Weights of a small contrastive image-text model: text encoder layers 7, 3.0 epochs.
Rows from block 4 of the text encoder, named by matrix and row number. Rows with one number belong to one neuron. Each number is 128 + 24 x the weight over its row's rms, rounded and kept within 0 to 255. All counts start at 0.
# gate: MLP gate (text_encoder.blocks.4.mlp.gate.weight, 1024x384), inputs 256-383
# fc1: MLP up (text_encoder.blocks.4.mlp.fc1.weight, 1024x384), inputs 256-383
# fc2: MLP down (text_encoder.blocks.4.mlp.fc2.weight, 384x1024, transposed), outputs 256-383
gate.726 [173 139 121 112 145 123 115 127 102 102 116 158 126  93 108 174 131 125  83 145 155 143 123 145 144 121 108 136 105 123 112 131 200 133 150 119 116 143 145 131  82 158 141 103 161 128 128 146 174 112 107 115  86 153  82  85 119 138 150 162 164 173 145  82 116 131 143 135 151 137 130 148 117 113 163 124 116 134 151 154 140 140  80 125 109  83 157 113  61 160 133 147 125 148 109 115 125 127 129 136 151  87 135 104 133 130 137  98 127 142 134 170  94 103 124 124 142 142 150 124 169 122 154 125 109 149 118 169]
fc1.726 [160 134 129 163 155 158  79 119 135 104 155 129 186 121  98  79 141  98 102 146 130 155 113 121 135 134 189 141  85 126 112 118 154 148 133  96 115 159 127 153 120 147  99 180 171 123 161 137 125  88 101  93 122 131 167 147 173 149 107 147 150 184 158 160 119 107 131 125 121 156 149  92 104 158 153  95 104 116 150 136 160 169 142 132 144 145 109 117 152 114 156 133 125 131 103 109 131 113 164 159 151 120 149 136 152 118 123 163 155 135  99 150 119 109 103 122 141 116 138 107 138 157 130 135 116 155 132 121]
fc2.726 [143 146 135  85 172 114 161 131 104 147 119 108  74 154 126 137 139 133 130 113 137 138 140  86 103 112  96 130 147 130  79 131 101 131 127 145 130 163 154 115 158 104  94 133 144 132 134 120 129 133  99 155 106 111 136 154 134 116 176 145 112 136 117 123 102 166 114 129 162 109 136 166 143 135  86 148 155 121 136 155 112 149 123 101 104 116 134  94 141 158 141 149 121 152 152 129 130 129  89 138 128 135 127 134 160 201 119 150 130 102 119 167 122 175 137 138 167 137 121 174 145 133 154 148 123 104 146 117]
gate.727 [142 139 120 140 151  91 126  98 144 127 151 138 138 117 111 132 143 124 126 149 133 126 149 133 132  87 121 119 124 187  98 142 144 104 123 138  73 125 148 162 133 153 120 117 157 126 168 116 135 165 108 149 138 119 127 137 158 122 177 122 100 141 135  94 131  85 153 120 159  97 111 111 124 150 140 149 111 142 159 171  81 142 111 126 141 173 125 126 160 114 155 133 130 134 156 171 117 163 130  97 161 122 116 137  85 153 113 125  84  95  99 124 150 138 134 119 113 132 136 147 166 128 150 118 111 126 160  98]
fc1.727 [121  94 152  92 133 128 105 116 142 100 118 139  88 103 143 151 147 150 118 181 112 123 101 104 132 148 172 131 143 106 102 165 132 133 114  93 138 154 158 139 135  82 105 127  91 115 109  78 136 105 126  93 113 145 127 138  97 149 138 143 112 146 109 132 167 190 158  81 108  84 122 140 125 116 125 103 161 122 124 126 140 108 135  87 175 143 156 155 120 138 123  86 161 109 138 126 142 181 147 137 115 116 183  48 129  76 114 102 121 133 124  87 117 132 144 137 128 118 139 132  92 122 161 124  98 155  90 124]
fc2.727 [113  96 105 120 112 111 137 152 163 163  99 137 182  84  76 149 163 154 114 136 138 117 131 141 109 131 104 106 140 124 163 157 108 145 159 113  93 147 109 138 156 142  98 109 141 125 102 148  93 132 118  98 142 143 106 118 125 106 149 116 151 120 124  92 161 151 155 168 145 148 113 144 162  95 153 124 119 149 125 148 100 155 115 113 120  90  80 100 153 105 122 171 109 100 101 156 146 133 130 107 153 155  88 120  93 137 126 119 127 103 187 176 168 110 161 156 108 137 132 116  67 160 109  98 173 115 142 113]
gate.728 [135 151 127 145  80 129 149 132 143 159 132 161 173 164 144 119 131 149 155  99 100 113 102 140 114 135 137 168 102 119 123 127 147 121 132 130 110 129 133  89 166 126 121 174 117 124 123 125 129 178 188  85 108 137 130 149  84 133 155 170 122  95 171 137 119 122 172 110 133 106 100 128 140 130 141 110 104 146 139 127 103 141 105 154 132 134 146  95 165  62 147 130 129 102 138 134 127 165 114 145 120 157 151 133 163 122 129 145 106 111 197 118 116 140 141 164 116 115 126 156 147 108 138 170 164 110 154 120]
fc1.728 [143 118 151  92 127 109 141 156 149 110 129 147 135 131 122 116 109 104 144 121 111 159 114 171 136 106  96 115 135 167 147 137 133 113 159 137 116 122 131 143 149 138 180 106 103 135 129 125  94 173 140 107 114 147  54 117 103 137 123 158 187 160 128 135 144 158 134 175 111 133 148 133 110 127 138 129 153 109 136 162 176  93 138 156 126 117 148 135 131 127 162 114 123 132 151 135 106 144 160 137 111 144 168 155 107 144 117 103 139 109 125 125 135 129 142 118  57 119 118 140 126 148 145 143 134 166 132 118]
fc2.728 [122 127  54 108 115 146 107 148 135 117 110 173 140 130 111 122 103 141 149  68 136 146  85 128 152 116 109  98 145 174 149  96 103 110 134 144 107 143 119 151 121 120 120 101 133 137 136 117 128 138 139 129  81 105 161 104 144 104 130 146 175 100 174  99 119 120 121 148  94 147 118 107 110 123  96 102 137 139 123 145 172 128 152 158 179 164 103 147 156  85 160 138 112 163 103 165 117 118 111 147  94 157 129 178 131 135 109 110 141 137 129 116 125 175 155 133 160 154 134 170 101 134 129 141 125 172 143 116]
gate.729 [117 150 115 134 110 130 121  69 138 128 141 109 129 161 145 113 137  89 120 144 152 104 130 125 152 102 126 170 136 114 123 150 122 120 147 159 108 170 104 131 125 102 149 119 142 148 120 106 103 117 146 144 182 124 185 120  68 144 115 141 171 132 138 115 102 134 153 154 144 148 183 123 116 158 108 122 136 111 118  90 108 109 118 169 163 122 138 178 148 110 142 145 141 144 129 100 148 156 122 108 134 152 111 147 122 104 133 143 128 148 117 122 110 117 155 156 148 126 163 114 109 126 166 114  84 157  98 116]
fc1.729 [125 113 129 107 147 122 126 139 114 113 143 117 100 114 102 142 142  75 144 135 134 148 134 146 165 118  95 128 147 132 137 143 113 160  91 175 160 118 137 145 200 132  99 165 109 110 126 120 155 130 121 114 140 176 122 166 163 115 105 112 137 110 156 102 122 177 125 120 132 124 132 148 161 112 131  99 123 141 122 176 127 133 141  93 139 151 125 120 142 172 125 134  78 109 161  85  97  94 138 149 137 108 129  81 138 164 137 128 111  71 126 150 104 125 151 115  92 118 102 139 132 121 198 145 184 119 151 150]
fc2.729 [131 117 151 141 100 149 108 130 146 131 160 136 142 135 121 175 155  70 189 118 120 166 144 175 143 151 155 155 133 107 141 119 127 118 148 104 122 120 106 146  98  95 154 121 125 161 110 142 139 126  75 140 143  82 132 163  72 140 172 119  88 117 108 164 101 106 150 167 136 135 124 113 133 110 147 141 116 137 116 120 132 132 129 146 164 109 113 127 183 118 134 139 148 131 127  99 151 104  85 117 124 155 157 123 147 144 133 124 113 135 121 159 130  95 102 140 185 134 132 163  77 117 110 146 119 111 120 139]
gate.730 [150 165 113 112 123 146 134 134 125 103 125 110 136 123 135 136 106 184 128 132  89 109 101 137 131 127 124 145  77 118 183  89 118 119 137  96 124 125 165 120  79 142 146 157 129 146 166 127 105  94 128 135 153 146 113 119 104 159  91 141 100 151 119 136 181 119 110 152  98 146 156 118 133 147  96 144 104 146 123 143 162 110 142 115 135 159 153 100 116 134 111 124 165 133 139  68 107 138 142 117 160 124 178 107 103 139 127 106 125 168 135 145 147 118 131 124 136 134 120 109 101  73 148 144 122 132 133 130]
fc1.730 [ 83 111 167 130 116 103  95 147 130 123 102 116 154 133 129 115 153 115 173  86 158 137 135 107  64 121 123 114 106 150 157 102 148 106 131 138 109 150  64 106 123 158 114 127 149 104 136 148 141 108 116 119 123 102 124 136 146 171 110 180 163 149  98 131  80 167 110 121 136 112 145 101 115 159 153 132 143 132 128 121 150 145  91 166 122 118 157 138 129 163 127 132 156 151 170 117  84 105 145 158  95 104 163 124 146 130 161 169  94 174 120 112  90 126 131 109 122 106 117 115 182 159  92 112 122 121 135 139]
fc2.730 [104 109 119 130 185 120 140 136 145 128  98 137 123 166  93 184 107 120 142 107 151 128 155 121 105 113  85  93 125 125  62 156 145 119 149 124  94 140 127 124 103 113 127 141 145  93  67 173 112 157  94  71 121 132 128 133 136  98 146 122 103 119  99 116 135 114 127 127 142 119 131 157 113 133 128 178 132  89 136 155 159 165 149 132 165 134 132 119 130 100 167 130 151 135 192 155 104 113 130 123 113 106 157 146 130 135 123 150 163 152 174 154 122 107 110 171  94 110 128 137 151 110 135 119 128 121 155 124]
gate.731 [103 199 150 102 138 122 172 120 121 142  87 177 159 184 149 120 116 143 126 139  96 142  83 125 101 114 148 123 171 125 147  78 139 127 116 106 130  73 130 140 124  86 101 142 105 170 176 133 136 127 119 126 127  96  70 139 112 153 130 129 142 104 126 143 104 154 122 142 149 133 117 133 127 141  79 121 140 126 143 124 136 137 147 150 126 119 128 137 156 123 114 106 123 131 151 115 144 142 111 121 143 132 126 149 185 136  94 138 130 139 139 109 136  99 204 175 162  80 123 110 126 139  97 183 158 142 182 141]
fc1.731 [132 115 113 127 106 133 163 165 155 140 110 101  76 148 168 133 170  92 163 107 141  59 143 136  99 154 149  97 166 159 102 171 135 157 122 139 128 132 147 139  96 136 130 138 175 121 130 169 111 165 138  93 119 122 207 105 146 120 129 115 141 136 155 103 129 117 116 119 115 119 113 125 157 165 154 132 117 117 109 141 102 137 140 140 139  89 146 173 134 127 149 157 130 128 156 137 130 116 110 141  94 153 114 107 123 126 127 106  98 118 163  88 104 151 120 155 139 141 156 144 127 106 129 102  85  89 139 127]
fc2.731 [165 107 128  89 150 108 146 112 112 114 116  96 135 101 144 122 103 107 116 152 172  82 106 149 102 178 115 116 123 151 130 140 142 116 133 125 138 123 145  93 136 143 153 110 111 121 130 115 147 109  89 120 130 129 126  73 120 114  99  87  83 137 104 167 152  83 125 111 103 105 129 170 115 153 116 135 112 126 133 129 141 106 175 141 120 135  97 138  92 138 107 143 117 146 128 121 122 137 172 138  75 134 117 144 103  86 132  97 181 110 128 140 130 156  78 119  90 133 124 185 130 142 140 150 132 164 163 153]
gate.732 [142 185 132 101  90 155 163 101 163 150 159 103 123 137 107 140 132 124  99 101 112 136 101 122 110 143 137  96 110 151  97 114 110 127 116 150 127 173 100 165 118 120 139 108 112 115 101 146 118 111 146 162 153 122 107 138 109 112 126 117 116 144 124  93 149 168 121 157 130  82 156 135  98 142 130 114 139 143 108 176 133 142 116 124 128 128 143 120  93 153  85 131 128 132 124 137 115 151 117  78 103 132 121 114 129 101 114 121 106 141 152 100 137  95 173  75 130 164 127 116 120 153 115 147 104 120 124 116]
fc1.732 [143 146 140 192 135 140 133 134 137 111 195 116 135 116 113 127 134 121 102  99 122 154 130 109  96 168 130 121 115 125  96 151 109  96 128 101 123 150 100 161 136 164 140  85 142  71 116 107 142 148 181  94 171 120 124 133 132 150 108 127 113 163 112 184 135 143 127 122  83 146 174 116  93 122 121  65 101 137 155 123 162 126 129 120 149 110 129 124 138 130 102 141 151 116 128 148  92 137 132  90 124 160 139 147 108 157 126 113 106 140 116 103  98 133 157 127 132 117 162 104 142 116 131 126 116 113 118 119]
fc2.732 [105 172 150  57 156 111 136 137 133 154 123 169 145 136 121 122 154 111 151 168 110 110 143 142 123 133  72 137  95  86 159 130 127  95 116 152 122 166 148 169 112 105  99 101 144 166  88 113 143 141 130 153 104 120 127 126 121 145 112 125 125 153  86 141 118 101 148 159 127 116 104 120 107 113 153  97 131 119  97 174 110 187 140 105 134 134 134  94  95 106 121 155 114 113 145 126 136 124 152 111 133 147  82 107 156 157 137 132 143 167 145 115 127 168 139 144  82 120 109  90 131 117 151 129 107 114 150  98]
gate.733 [118 140 116 130 153 100 118 154 145 131 176 120 106 145 117 109 145  96 142 135 134 112 109 118 120 130 106 133 134 142 149 134 133 120 174  85 129 152 122 112 137 161 155 126  88 202 152 131 126 115 134 144 113 117 109  93 148  95 117 132 107 119  93 131  76 121 138 151 116 128 143 140 148 101 127 143 122 128 135  97 150 153 146 104  59 153 124  93  96 108 144 128 133 132 116 124 141 123 125 143 160 117 125 129 139 129 120  71 131 113 113 160 101 114 129 160 129 177  63 153 121 122 133 120 111 155 133 147]
fc1.733 [161 136 135 105 135 131 171 191 117 123 133 175 147  97 146  79 129 116 156 103  81 107  96 171 121 129 140 137 124 182 143 161 139 148 134 122 141 146 152  78 114 110 101 112 148 101 142 169 113 118 119 144 147  87 119 122 148 122 151 114 155 111 133 133  89 144 123 136  75  91  72 115 120 117 123 177 111 143 135 118 132 120  89 117  94 147 109 159 174 151 122 136 135 110 123  99 126 119 136 104 135 126 148 138 139 150 123 124 159 130 140 150 141 107 160  97  90 115 151 116 146 125 140 129 133 116 126 108]
fc2.733 [158 117 154 112 160 108 105 126 165 104 132 131 164 148 109 156  70 104 101 123  92 113 155 144 136 154 138 140 106  89 124 128 146 132 164 139 136 126 122 164 156 146  94 160 123 126 137 116 136 143 123 111 145 110 159 120 110 136  99 142 134 144 115  98 105 113 134 128  82 163 130 142 137 134 131 139 172 116 141 182 132 163 119 128 143  70 139 112  97 142 126 109 116 131 139  92 113 114 120 121 140 123 111 123 110 157  97  89  92 132 125 122 166 144 116 156 130  74 103 100 147 103 140 148  88 126 172 154]
gate.734 [123 135 150 134 141 115 157 100 157 135 127 156 113 142 103 111 137 103 127 146 140 174 114 108 140 138  85 128 145 117 141 151 147 140 141  92 104 168 122 145 103 135 113 135 127 123  98  96 157 151 163 119 174 112 114 147 140 132 132 117 135 119 143 121 107  81  85 104 155  85 153 143 129 150 111 112 113 145 146  87 122 106 122  67 120 128 144 118 172 127 118 136  95 113 114 153 137 110 138 116 111 105 126 152  95 121 151  97 175  77 110 126 132 115 140 110 118 146 147 138 102 100 124 124 155 156 145 146]
fc1.734 [149 116 115 139 100 139 102 176 117 120 128 125 129 134 114 132 125 145 159 149 146  87 171  88 100 137  95 113 101 132 164  86 136 161 144 152 139 122 136 127 163 139 149 120 154 133 105  81 113 138 131 117 143 172 132 142 149 153 112 137 143 126 118 170 129 132 110 160  95  92 104 147 139 101  68 120 155 155 150  92 115 125 117 124 135 136 123 114 124 136 115 122 120 131 174 138 115 138 138  99 150 124 135 119 143 144 138 102 119 137 125 160 148 107 110 118 192 153 172  88 123 108 124 112 143 114 119 110]
fc2.734 [105 145 100 135 114 141 123 142 128  98 106 102 175 105  97 125 175 110 137 127 165 135 102 132 160 120 177 119 134 160 141 116 118 116 142  88 123 163 110 110 105 159 151 106 123 152 159 143 173 156 106 100 120 116 145 133 150 114 145 125 122 119 152 110  78 101 112 149 110  77 164 122  98 112 147 170 129  95 135 133 128 119 127 158  61 115 105 157 138 114 116 155  91 150 123  98 134  97 129 153 103 160 132  85  99 132 157  97 136 138 127 117 162 130 132 136 154 143 111 172 118 126 170 156 171 135 138 155]
gate.735 [119 131 127 138 183 135 140 161 154 149 174 134 177 113 135  85 127 125 123 153 135 144  98 102 121 138 131 103  87 118 127  89 129  69 110 133 125 134  90 107 136 155 103 121 139  97 127  97 145  78 105  94 152 120 139 136 127 164 118 116 132 143  81 160 130 134 123 148 132  87 189 133  84  98 119 110 102 135 130 139 122  81 163 123 150 157 133 110 129 177 129 112 155 137 130  83 143 135 113 114 127 106  96 152 129 141 158 112 128  91 162 132 153 112  98 122 124  98 132 119 134 164 152 114 135 152 125 173]
fc1.735 [105  91 147 116 145 146 126 152 135 128 130  65 157 134 110 133 125 177 103  93 149 150 123 107 138 102 105 124 124 119 120  99 127 120  83  98 132 101 121 137 128 126 125 134 113 140 114 160 117 159 128 118 167 127 147 140 131 183 118 139 123  94  98 112 138 103 152 146 125 139 129 138 117 144  82 154 118 160 112 116 120 115 111 144 104 127 109  82 137 118 135 110 104 135 120 155 169 103 108 142 134  91  93 147 159 149 138  68 127 134 132 102 153 151 125 108 135 172 114 131 115 201 168 116  88 147 145 136]
fc2.735 [103 133 129 110  56  99 165 104 119 131  97 119 114 105 162 132 140 116 125 136 118  95 117 124 132 116 158 108 146 166 168 135 104 136 118 142 114 100 139 105 156  89 115 115 108 134 137 126 166 127 157 176 112 148 148  95  98 131  72 155  94 156 111  99 127 127 132 101 104 119  84 155 155 104 119 111 114 141 128 125  87 157 131 125 120  98 145 115 105  76 125 150 107 115 103 159 114 134 149 157 103 157 118  35  73 145  92 140 140  99 122 129 120  98 128 132 129 152 111 101 116 140  69 127 119 123 137 114]
gate.736 [154 113 132 104  89 141 116 156 153 119 112 123 126 121 135 135 141  97  84 109 145  72 166 126 119 140 123 122 153 171 105 109 149 127  83 151 139 143 131 122 119 131 116 124 160 106 118 141 123 112  97 116  88 135 138 150 138 115 130 145 107 143  94  97 128 112  94 116 151 101 137  96  78 113  67 131  99 139 135 151 162 118 167  88  92 179 157 142 143  90 135 108 130 139 114 148 137 147 131 104 118 107 143 144  93  98 112 104 133 155 137  97  80 142 149 145 127 209 107 151 131 117 117 126 111 112 126 163]
fc1.736 [111 128  98 140 163 108 129 149  95 148 137 151 131 125 103 146 170 155 113 109 127 134 125 116 149 119 124  73 114 119 128 145 137 121 129 152 147 133 156 120  69 134 110 151 122 151  67 145 168 103 127 134 105 137 109  89 140  88 116 189 112 131 134 123 120 124 121 123 147 103 124 105  87 151 103 121 124 123 147 113 148 136 120 150 140 133 162 153 122 127 141 134  77 185  98 123 142 160 136 107 132 114 104 119 151 119 175 142 140 122 125 137 104 147 101 154 140 100 150 147 116 101 127 113 110 134  62 130]
fc2.736 [118 137  96 107  96 132 106 105 142 123 119 139 126 143 155 116 114  76 120 109  77 119 172 170 128 143 115 122 111 125 139 128 102 166 147 124 140  96 137  66 130  90 128  91 137  93 133 132  96 151 144 129 139 123 125 133 120 144 133 162  93 128 131 120  85 117 111 102 129 143 120 143  68 128 101 149 115 121 130 159 121  96 161 157 115 155 147 131 153 145  76  89 131 149 131 117 129  83 148 146 147 134 101 105 104 133 157 135 115  94 113 112 114 115 160 138 106 142 115 182  93 135 138 120 110 160 103 119]
gate.737 [121 100 110 141  99 152  90 126 107 151 155 140 173 131 127 174 123 154 114 142 122 107 156 135 139 125  72 136 134  91 147 105 111 139 121 120 118 104 150 113 110 153 156 106 133 125 151 133 142 124 146 124 130 111  82 146 152 166 135  99 103 166 164 151 162  76  94 104 131 148 186 154 120 120 132 157 127  98 165 128 128 154 129 108 108 124 112 161 130 131 133  87 116 132 156 138 113 154 157 131 142 136 119 144 123 126 122 122 158 144 123 128 130 140 160 167 139 122 117 105 112 176 173 165 122 117  98 148]
fc1.737 [ 88 130  67 126 125 128 157 146 147 149 132  99  77 115 160 144 114 155 122 144  86 145 108 163 139 119 110 163  89  73 148 163 167 148 148 150 158 109 143 172 126 162 141 109 114 117 134 141 119  74 134 103 153 118 134  80 128 135 123 105 162 133 128 117 130  79 110  96 166 115 132 124 105 157 156 143 163 139 169 132 127 117 149 120 136 103 154 179 122 153 114  96  65 111 141 120 109 140 162 141  95 118 124 170  97 127 185 153 163 119 104 117 137  93 110 133 118 137 128 119  95 146 133 151 133 127 108 141]
fc2.737 [ 96 142 119 104 139 127 126 160 119 128 124 136 149 151 135 171 109  93 134 105 127 161  62 113 183 107 122  98 154  92 120  80 117 113  88 118 143 119 129 128 107 150 129 142  82 168 103 156  97 148  99 138 121 116 116 145  85 103 122 142 129 162 135 127 112 146 124  94 145 150 133 133 121 125 167 138 114 126 115 124 129 133 152 163 162 175 143 152 113 123 161 158 132 139 100 103  84 106 151 155 124 170 115 132 143 127  98 161 138 126  83 124 153 134 106 132 146 129 132 155 167  93  78 122 168 135 158 109]
gate.738 [131 143 101 183 105 111 141 127 111 152 123 153 108  88 124 145 152 132 107 135 128 138 109 140 128 102 101 150 105 126 129 128 128 136 108 135 154 162 133 115 101 150 143 154 144 123 148 119 109 125 139 126 135 108 107 147 131  79 163 109  56 129  92 110 130  75 138 119 158 170 119 103 174 129 106  95 148 114 174 148 113 124 144 110 128 112 105  89  87 157 181 122 155 152 129 138 147 154 101 139 101 103 133  93 106 116  99 120 150 108 118 139 109 134 126 113 140 132 160 139  94 172  83 131 159 147 157 129]
fc1.738 [108 165 160 129 117  99 131 142  66 121  92  97 148 143 116 116 137 123  95 146 143 111 152 139 128 127 125 109 130 135 165 114 121 113  95 110 114 112 158  80 141 116 153 176 125 103 151 109 112 117 138 172 111 160 111 133 170 165 146 181 101 139 146 131 175 128 133 117 120 101  99 160 111 103 114 100 129 139 140 136 128 122 143 160 161 154 123 113 112 152 136  87 105  98 113 140 134 162  97 130 115 166 143  90 106 130 113 159 106 115 124 147 115 113  89 178 132 140 118 121 158 167 130  96 120 123 141 184]
fc2.738 [ 91 135 140 165 135  94  96 143 103 144 142 138 132 102 158 109 123 129 103 166 145 135 138 116 146  90 158 161 110  80  92 134 130 109 124 141 110 148 136 127 136 117 119 155 129 139 158 126 135 123 151 140 135  83 105 125 122 142 115 131 122 148 152 134 154 119 109 136 126 158 136 106 129 104  98 128 133 123  99 121 120 104 108 109 149 145 136 102 100 124 117 145 110 145 114 126 153  90 130  65 163 111 121 130 170  66 133 171 124  93 112 132  99 142  96 140 126  79 137 127 125  88 118 112 108 123  98 189]
gate.739 [146 182 122  92 115 153 187 118 148  80 135 149 150 160 120 123 189 119  70 106 144  78 129 117 161 121 143 124 150  93 157 122 146 136 102 153 178 129 111 157 134 106 132 139 103 160 169  97 125 125 141 129 130 141 103 135 147  77 133 125 123  68 150 131 157 137 101 151 131 152  95 139 133 128 100 143  92 142 127 143 113 138 152 108 147  88 114 110 157 115 106 127 132 161 175 110 150  96 153  97 148 134 120 143 156 123 115 124 154 124  81 145  78 152 165 100 132 138 126 108  97 103  82  96 180 117 101 131]
fc1.739 [126 120 125 125 134 129 126 158 157 170 153  88 131 114  98 117 154 157 143 167 126  78 152 135 148 171 124 131 112 128 155 121 111 129 160 124 186 105 100 153 117 165 148 126 127 111  76 127 162 147 136 120 144 101 137 142 123 142 128  90 139 188 122 159 118  83 107 104 146 118 109 147 101 147  85 149 129 156 151  78 137 136 161  87 143 137 123 189 116 133 151 130 113 106 140 169 101 131 133  60 160 150 123 154 114 160 132 143 122 139 115 149 100  64 120 107 157 135 120 101 109  85 117 133 138 159 111 157]
fc2.739 [102 160 136 113 126 139 119 134  73 143 141 101 114 106  94 110 128  84  67 128 129  97 158 134 160 148 128  91 133 128 166 132 123 128 124 167 131 126  86 128 130 120  89 191 111 108 141 124 122 110 111 104 112 103  98 116 113  92 128 122 159 108 118 114 136 116 122 157 133  81 132 121  90 140 139 109 107 144 113 115 102 141 108 111 140 118  94 112 105 124 110 126 133 142 125 118 104 111 151 100 123 110 109 112  99 123 134 120 114 103 127 100 195 127 134 176 101 128 169 103  94 127 142 149  98 157 137 192]
gate.740 [ 94 120 136  97 128 103 147 176 106 108 120 102 129 139 111 162 136 126 118 136 122 177 146 110 123 147 117 139 101 146 136 152 137 139 114 110 107 140 135  77 151  91 105 181 159  61 142 110 113 143 111 166 141 146 155  87 140 108 163 129 148 118 108 134 139  92 113 127 137 142 108 100 167 156  96 135 152 174 142 143 108 161 148 105 130 103  92 125 132 127 118 176 116 127 143 186 142  89  93  86 122 168 148 134 134 115 123 148  99 139 112 111 130 145 146 149 106 113 127 123 137  83 125 194 122 115 113  85]
fc1.740 [143 143 160 116 148 136 122 183 119 136 119 121 148 122 150 140 143 151 123 120 114 126  90 159 157  99 104 133 151  96 135 176 153 158 119 127 182 141 158  91 165 143 100 107 167 112 123  84 122 120 158 107  98 123 151  87 115 149 153 109 124 142 115 123 118 114 101 180 102 136 152 144  78 121 109 144 152 126 136 120 137  96 153 146 144 147 125  90 123 133 132 112 106 172 122 116  82 114 166  96 121 128 113 162 100 127 137 123 148 113 176 146 151 101 109 136 149 155 117 107 143 140 100 129 116  91 124 127]
fc2.740 [123 127 110 170 122 134 126  99 137 132 137 100 101 109 116 120 164 126 139 115 131 130 126 126 112 113 134 116 152 135 147  89 117 103 166 135  82 134 119 105 113  99 138 141  88 134 133 142 172 140 145 145 167 116 132 131 119 140 135 104 113 123 131 146 135  97 159 126 171 100 115 103 163 146 157 147 156 173  84 143 147 118 116 145 107  94 123 116  91 137 155 105 156  75  96 129 147 166  94 139 163 106 122 118 111 128 151 104 106 156 131 139 173  89 149 187  98 123 174 134 136 133 133 167 145 111 182 109]
gate.741 [177 154 112 103 144 102 116 129 134 118 174 133 102 151 163 108  77  94 134 123 145 100 124 111 145 104 130 119 161 117 100  92 141 127 138 190  66 165 118 180 131 129 149 111 165 123 147 118 104 129 152  91 122 121 130 137 139 144  86  92  96 165 127 114 111 138 151 155 135 129 136  93 112 154 187  94 158 129 122 172 150 163 101 156  86 118 127 156 152 121  97 134 130 123 133 106  65  87 129 114 148 137 105 141 119  97 125 126 139 107 104 130 121 126 121 100 118 121 142 122 146  92 171  79 146 120 150 110]
fc1.741 [123  89 123 123 138 124 115 118 130 158 135 144 114 103 104 136 155 108 127 157 159 144 126 149 149 132 153 103 144 140  99 139 112 115 159 116 142 140 138  93 117 111 109 130 124 126 108 114  91  99 115 120 114 114  86 108 126 104 112 115 109  81 150 140 140 104 125 120 106 110 128 120 136 127 151 140 166 112 112 101 150 108 103 111 138 146 165 134 108 106 127 127 100 152 119 143  91 135 118  96 112 130 151 140 167 170 149 130 131  88 106 150 109 122  95 141 148 124 124 143  81 135 126 142 155 144  97 106]
fc2.741 [171  84 141 123 137 154 166 100 130  91 130 133 136 161 153  99 128 112 132 129 151 139 144 107 117 111 107 126 158 115 132 128  90 122 110 159 123 147 105 119 114  99 117 133 125  90 121 123 142 119 178 148 182 196 137 156 139 139  60 111 103 120 121 130 139 163 148 118 151 136 142 128  73 125 117 147 134 132 139 152 103 119  97 125 108 136  99 110 119 120 127 120 199 166 147 140 113 151 114 167 123 142 122 113 110 141  80 125 134 158 159 119 120 124 132 100 128 135 152 152 100  93 123 105 132 109 134 147]
gate.742 [119 138  92 107 128 124 125  76 111 144 178 148 100  79 163 129 111 133 146 117 159 144 177 120  98 127 108 139 108  71 158 135 114 149 100 130 162 129 107 126 127 172 117 131 139 187 146 123 110 202 114 121 115  94 112 103 105 139 130 113  68 104 124 142 149 115 136 141  88 150 147 109 162 115 143 107 100 144 144  70 147 151 126 171 139 108 119 131 106 113 102 142 118 117 131 104 116 142 128  97 158  83  89 151 166 140 106  96 154 133  95 128 182 163 117 137 122 164 131 106 128 131 129 142 165 126  93  94]
fc1.742 [128 111 126 134 118 147 154 128 158 165 146 167 104  56 135 114 147 133  88 124 176 166 138 118 127  97  60 134 118 102 126  76 113  81 124 122 136 133 129 130 123 156 162  88 129 142 108 119 168 157 125 136 139 126 157  98  89 117 125 163 122 115 101 120 144 126 122  66 115 147 123  82 166 130 133  88 124 127 144 134 138 144  97 165 203 154 147 135 154 137 135  94 126 111 114 134 129 145 149 136 125 119 151 133 138 121  93 120 120 153 131 130 154 122 130 105 127 130 110 132 137 154 106 127 124 113 140 126]
fc2.742 [132 155 130  96 137 163 131 153 114  82 107 132 115  97 155 135  94 131 113 125 157 116  95 122 158 136 107 165 113 168 102 144 185  96 132 107 124 124 165 109 127 131 140 125 117 159 144 166 122 108 170 128 133 105 104 124 142 134 108 133 165 152 124 135 112 126 143 149 149 133  84 168 134 103 100 132 170 134 103  82 134 101 151 144 106 113 128 121 118 137  87 126 117 129 127 137 130 125 135 165  83 120 120 149 112 118 158 114 159 155 100 135 156 179 136  99 119 110 110 149  90 183 109 118 160 156 117 121]
gate.743 [136 129 137 125  90 131 149  94 143 168  61 137 166  87 140 114 129 118 130 134 164 139 163 141 114  96 161 138 180 159 136 146 171 115  92 109 161 144 151 104 116 147 129  99 127 137  96 138 119 108 147  81  87 165 109 122 127  72 134 107 116 131 135 124 156 152 129 103 140 184 175 124  78 149 119 136 138 113 124 120 140 121  81  92 138 105  93 145 126 110 150 172 174 105 105 139 101 126 139 151 120 184  95 154 145  88 110 124 127  97 107  80  78 129  85 151 115 127 115 128  95 142 153 173 170  98 115 141]
fc1.743 [104 120  94 136 175 134 122 150  69 137 134 139 127 140 104 122 120 138 132 140 102 161 160 118 148 138 124 113 127 112 142  97 117 136 144 138 151 104 118 141 104 144  97 162 177 112 102 120 115  94  97 148  73 118 106 116 140 117 147  81 102 108  83 150 141 107 140 137 143 101 169 119 150 116 180 131 102 109 113 135 113 108 157 155 108 128 148 108 123 139 170 137 142 138 141 149 129 115 135  86 124 132 123  88 126 168  81 119 131  68 116 130 134 126  99 121 109 170 153 102 128 137  88 141 129 138 121 118]
fc2.743 [ 95 182 124 143  99  96 116 157  88 122 151  75 144 108 158 140 129 151 163 150 126 125 148 146 131 115  87 113 131 147 148 157 127 122 151 103 166 128 150 127 127 148 130 120 148 144 103 120 121 122 121 145 145 158  85  83 139 119 112 138 165 112 156 125  97 146 159 113 131 169 142  76 115 141 120 125 126 139 150 141 131 121 158 146 120 131 109 168 123 133 111 177 139 176 152 181 134 111 177 100 158 156 143 165 103 144 111 162 124 136  90  96 123 148 154 125 174 140 112  78 155 141 149 165 104 115 182  98]